A small sound classifier, trained from scratch.
Model: arch transformer, norm layernorm, activation gelu, width 192.
Data: 39062 training examples, 58.3 epochs.
Rows from block 5 of a small sound classifier, named by matrix and row number. Rows with one number within an expert belong to one neuron, the router's apart. Each number is 500 + 50 x the weight over its row's rms, rounded and kept within 0 to 999. All counts start at 0. Numbers have three digits each.
After each expert's rows are labels from the 100 clips, of 14848, where the router gives the expert most weight on average: "top examples" is what is common among them; "loudest band" is the band of the loudest frequency at the time of the peak. Only what is clearly more common there than usual is listed. The data: synthesised imitations of 52 everyday sounds, one a clip.
# router: router (model.blocks.5.mlp.router.weight, 32x192), inputs 0-191
# up: expert up (model.blocks.5.mlp.up, 32x192x192), inputs 0-191
# down: expert down (model.blocks.5.mlp.down, 32x192x192, transposed), outputs 0-191

# expert 16
router.16:577531493486576483452563436544362501507507540427414476461454564461455531439427467500514501486544437576507551595568455443430453507452449538600431526546499520584517518486487545517594559481512433505430526545561493414500506473457525500447508505426577502461479462459578577431540541561511522475572481451469538586509491429475555510583478517408475446528578500457503612442524505461473541577498478447540534525577522486480405505415478471446496410403382557499522499505465481467538557444488427492543429545543494420452459529527516481530545483580417540520575568501553484427476417498474541535
up.6:457482462547518495618384556503465519529564429499583569478597443480519434566532579496467522493523518493581435543486483481494485497543548463568482422472436507408507509494529529538412533500505606463505494403569476524414519494523472503580567482508500478513432479583536512534524479473485517471503464556449470559528483549455483484452503427565514424467409479493571506595488543417481445404495640508473542468470478454569536555620550484494445490474451462349573490490584449456471436478491535437571526488466515416600517521471494522465449528450457533514514541528386536496486508545525486373
down.6:506409479526549608557489539491550530423466520569562581485473461534625451512499520533520553492510494496562559507520476530515488468485531444535533437476404498509527420543492550617438479593442534477511474430590465553545529600530433586560515497466548569499467527504505514447528496530390437441549457547545492367517573537533450475461459430574498462584451577443529487556466477448399413419563541489483514467496567539439516523545493497522588497546495421409440413513572444445502426616538490521463569430496489516511508552470491523433509490517406477445440496461467518435487542504453533457
top examples: household; glass breaking
loudest band: 4000 to 8000 Hz

# expert 15
router.15:460573571513422474415523536482544458551508482557558540481513535510496440435550412469599397470496505455398392486476536449520511597532500606499451501438489520535477431545390441584486444541452550428471520451555480509465459524541555460530536462500574546494449563439516455517484543544549566497535489412567471516578446505535465483548556553631515478545550589381551499479539551557544525600500517556540446552471435467440546455360493457480414528504579478495552468493521527525520484525511489540514499524489501498471546422460540445596524439543497442512448456424517477494448529426521411557
up.2:535516517486509479532543568531522526457490505487466530454486473467440466520506476534502560534551512601515511510421436499508449591514411519516449623523442515495481468508472479507549534489471505521478432478556491513530480495497540420424413531429474517581491499383489500382424533442508468452572502487518430575557492475459486504585414582544478512544382484433473532574492572500524488501528497488630540606529441533514447545443524453478527504399540585503545491516412485487465530517506577514511523421432503410555472546488555484637471478487498667512421444590466435515438537487420563574
down.2:487430470502615581461412520497432533422602514534413513507544503562562488522489481592530533496472567621529529541491516622459502553435540531488485509578504518501494419547488411481580462427489573503514466659486626569553548498506471432461448509469459416471506453461474531537532445444536429485493437492579555435520556495544546469508450474545485436497446457501479457523440557506459415399443564497548507511560582485552452470567566497477518470442549534492458388463448488468448528508460525520464497564407400553495432543518476501502474505471540523515524419520406479544516541537576511529
top examples: crying baby; phone ringing
loudest band: 1000 to 2000 Hz

# expert 0
router.0:536502473442511493578555415534462534551429530466531435435456435470468575576451522556466569547467537529464600536505375549549535468542428434395519552562529445418476500493568514483596432562452529568519499493477555553534497552492581587482445431464477524468513513436410471422401541474465581549461503534429529480457443430447524573612565529496508587518504551437439508516566512403513437513554514427476440530431439539466496482539471514462604529438572489515525526586508555529441452462445557488507502438537443451515548470558486505414496521400483521466506492513534477559502533568436547513
up.2:508528426469457621532541484539584495455471472660457630536428482457550499486482581478493457568570469484374523392509465461429534455481500446540501501455507484554511455482453533608499543524440523454453482497528473501515485509509488511524466441515514499548451431499521533561568569531508516419504477534531486533575425440506487515494515498527482540464469501408522449466529517505449520393509544549390489539601399458540525496531570485610525469506446410472464492591513547469462493613509462476527572510540533539514474417548554506506511526515571427473501424405497566535460577461463348462
down.2:575511568480440495475468566468586456482466437533545628495474521450516508460615555484473532381516480523469547533526458543503458516576429546540456532486401501569434494554397467585475505554560520413453482395489427455408508496502518545463542447489507442588503461594622496498507551603500534424540479480495462605522448528470389546499541468561511474547440442450573554495522480514490549514445502471431496499544487530563560530434501456524470576491456500496544533470510422439544492519529445516501508502494594478566599465372512445548413460395497451484474514567470492555456517458470466524
top examples: people; speech; chatter
loudest band: 500 to 1000 Hz; 250 to 500 Hz

# expert 3
router.3:556444492545447564531493431522514522436594377444529523470416479468579528422566441453400471419430408446522557483495467498416482538500552521477516536485472444431538539580452451540561472440543403471527492481537559450464509445561492548483517445484539565586456478509499524444594581467460405459458457395502498439459541453551506488454432475569542570557538494498499401577466492521517525476551463546483560453525519522525452546525508543493529513427419551429466485494523517440563539558502431584495562594419583536537508519517501518448486424527505480561441570537475445599410498477597517461
up.1:457482564511496501517415515490525515523407593449563519461522460474478507453570514494507473559482570390505398546517567565537605555485546500506594439448432544384523516499547473388473519550494546526598467535472546455552415469437503511444531500504463486458484452471505518434454551550479481524525437554535489392415475512499470540449583445538455422544476608605479486426440519507560496424395553492418481510486455538396510525505493497518441523555473560458535484544489568426502569481614551471596443527440485391437536474494509517496544500479516479501497543479538523445493456489585583405
down.1:455439457537586540522449551465506575479443461577563623527522440524587566451489598510443464525551550496462478447467512548519532512487476473560541494433558492532545523468475499385492471542421569488544485499481557484557513402440543531485512457553448450470479479527489431511351521527496522581442495447481491433481459501485414516416538475480459514486580491567527425480510452544529336437509557474485437509515402545474479517535563602487584508625487463529497490521508613495485522510573576503542522563451581447428508456426462501462440523544587479498539511537546552576563484451495561439
top examples: machines and effects; electric buzz
loudest band: 250 to 500 Hz

# expert 23
router.23:502509525600368514538487519531407496542496491503578453450467522473466482449480493459569439441511452473529422545426565380521452503447513538428500469550539457478469557505457512609510505528571469510504482405456518478450511469447575517517452511408465577413479570469547467467479559512490522508509418370443485503420393531436498499531659470543569523422601457521528491487449411491528521535546470505475466527450499494498480556457455520497387585482451527540527591587565569526558476500542450526522463514463509592475485530559500437549559559486494562619545467501455468523482526433541522438
up.2:478499441412576586439557449497493438584513498483440463513470481453490547529494511511524566464412499451520531549586454522422557475526538514515499519562546513549573513443485549539495444534491418482505654541517532454502472489547446536479512435553557439607492384576510537575579471480518530485521571513476473510508568413471601546537438474392544562499482470492460509489506491505539507428474498382450549466523512504613520410522539361490501467442481565429460499475531546597455512427422488550472479484553440443533504448535497476472469457513465386441602601502556501481521503531572449553
down.2:479482462462503535450561552497500429550602482534527502507576519437454489390543532532491462529543447519548488485492497491473481485524526506567501543559532445439504593511421440495449509443545471538533534584418535401514532461430562545487508475507483394574546457545456461603442433564616531538515545428517461523490504557494568516460445488362442557480487463575518409420494414521456547492517477464532535452559538623569524452439589505511437525501440444535507529488545568553466514374562564476559475460414497434448520451592460498513474484425597458438528481508536543509560524442568468540
top examples: signals; whistle
loudest band: 2000 to 4000 Hz

# expert 21
router.21:451453494517484528477527539512563541445511500516526518555531541479526435524467470482592431476550463495480483467453513467453469531406553542461500484379486573426461460529487489568432542493497595539362539532473492526562400564509473503522595474587521413568446561542423477570510488468502402573548456549526458557525442567570451473446509591448478493476504438533541473508494484490502595524621523503529479501537575457568655485571502518574449468502500422523495484511519475574431489568580488474491585502455540488389436531582475469464510567488511547524432449460458422490546571572501437574
up.2:426516527420523517456528427490543444489499443468563485507469469526453500471474595538514550426514562543546479547521399474479610563537489497514446397497466602547442474598444474560587482546492427500461504404599498520508484458528470517478529468511582514564568488570482385507426531483486498538458474446529502509390481513481511570555444407481403481579527478435533516599515440524452453483514442445521504462568422470532447473463465483538576565520542465508405434586610461510530403508458546466562511536525457465590515428518571478457446488534509511470568508603502560524431518577515570485
down.2:522469525467492515575414476442608500435530500532438549524398514550430487522539531446527529452599443523581580436423503439501553562502499539509549523451509450560484524416479451500523469468399392529478534575429558410492540510591459535520532529575502559596459487565417406556585531490594501578474487464544487483488528519508466385542415504569502483506532505543475401492460466483581473580528432556430506489540525619453445480476538458460509497594519484536395505458422490515561513544522479469459522492490500451467453577410504520475488468529512548522458504470410467428519455445601475477
top examples: beeping; signals
loudest band: 1000 to 2000 Hz

# expert 6
router.6:480468480505525520507505478537604478451439519520520578567470535506550473496485473508555470554488391491500506475462587460455529460407495530490546504459632481402490476518459479566401496494494618506485539573429487479532394513511493536570602482559487431567448534571444454546510498485507420520482411573583527502500484546459437504434496489467493575410472458602571402537526535470501537479558453571527469460578544456507628497522459543561479487607500468510490447534488412583457513511554518461585597537476603469449453490554491427493512515483526521474459413536477461566556488595551423461
up.2:472485460518533531530450492492412487574551530523471468475544434506504464475517529487464559465549616521541478575538506454579522552516405480489505510591522541524405528435586600467468518508405444536501524424513491484444553432499522485470407508513580538406564531421495483454477517560439556502541588439416514471433553456452542499585550535550435453498449530410481627501423447433526397420482535424484575561471424524450478421521610533480515530492549563435542573527544567485505481452523568490553398455497437461504512552484503487456526511553455523549504506526550606485473465455441584454
down.2:442521487439495459491500503602486518505444543493502506432564448492413577475511574499497468631447473463461454458482514595544527470481517514507563491427527463490458515479468407559514483484582532445497577439473494489500495549513463456580525567531492490424426464513494426552452448534438470511434460482489435449656503503514461495421517638442423534467457557615466485520531572623516489566490450557518481472526431452527603484490534540525485517472453468638533576583387464540567555469502495558473562577471499445446476458554528459508514470531434445512547499418564527556571550540469459503
top examples: reverberation; text has "room"; text has "reverberant"; muffled (low-pass)
loudest band: 1000 to 2000 Hz; 500 to 1000 Hz

# expert 2
router.2:405477487480512529478534499502629562376500560492547578508495502475519537450475449434548445466560461446448487496456588472479520469368509530512565600469562471469456478496514471501457576433526582518477504537437527573550403561499497462507648481601455479571410444567382502529527452485484478504493422588479505537564388493522464477449449541487457473485573478574522458507525563590431505502570478539512493428518554460501550475555492554556498511486513490523418464541475460532520373479498459409496577535482555509411406458556446487455468511475509570488448462508440425513560518554511475498
up.2:453462443453541540480534546532440513545525480528551540568469492436448456502454536519584508471515533583591465511539486467487476588559575508542445446557490528515538467543475483521458482556426552440527478413518469537532427478576553517522584531519552515549528570521533430507489513508532440512541529476553521388506426504500563499471604435463461440486577483532602603588548505488491449502516527479569453469484403439622445403485550335482506474577483476440538467469503409568437421455532461391502505434465383471538502499511495386456415534455468488531490488490487437503474523586448509536
down.2:577434506604451519461384511544423482453504437455452492433550494504499515399509496516598567541479486517568547512538541552463528516559503582436546490516589485531473526496558435521484545530492479542523556547455454496454458474530476497465406544502480607508539587479551540517487526509514419463493398464476401493460448400584582460509529536470578489456526414569544481519482501461523492505495474445451533488503538559553474533519428518550439459561506556415474551484499498513487619500441522533495501457541566421423342524505596532440589473587516522632430508482461479512475398422511530503
top examples: people; footsteps; white noise
loudest band: 4000 to 8000 Hz

# expert 10
router.10:473385387487644489513535516502504511448539547458439544588511445480503544570449517535457600518527485538399465549571539515522512453453413476615499545489516432507549504512536480466448489491539538504476504576426482410554451517475395517570548529596527463486464451491528535588561423477473455506474454543511552509600542430459485458485473468451469427398498490518524478440499491509541505478544538583531428501571551487619547564519545470455485478460466457581508574464389522478437597449548491500447551557462537475524431465454485521584588459517530448483472577433501498452594454531573464508
up.2:508524424574436495505562450433483490473620570546534481427474432512509456511500480455454516499550579478495562483513584457451492600546561398455492436513494499467520498440599521551584462515471568519509458494477551593515549527520460518452582523439498541490442557478490549487549497430468469503450500497504525382504471519425550550551371417507520519423491538390468501576536623490444454459523535612519504556501444406486524514559514606529453497481605515482472503478527388544460502568460598463513531458532494500467479490510485428517579453527464505485398492588508620552447451497506543544
down.2:427518440445499489440489579537535533545437464497437493499599563482525537491624512545512496484421536511559447520539534468474572410453506552570451505546539601513580516496358546538437551543599436519514425519512504487591521437473428447474560582456523469448489401457548506458496487530487436525521476520536529465528521524518485557355508452463432464490553478544505558475388472532549497420452466526544540579580508489461443446517504512463472505574531520481509433456521528465545523463489463521501394503508453559436468615534427473523521563576512469518453403632551515439486542548591519474
top examples: nature; waves
loudest band: 1000 to 2000 Hz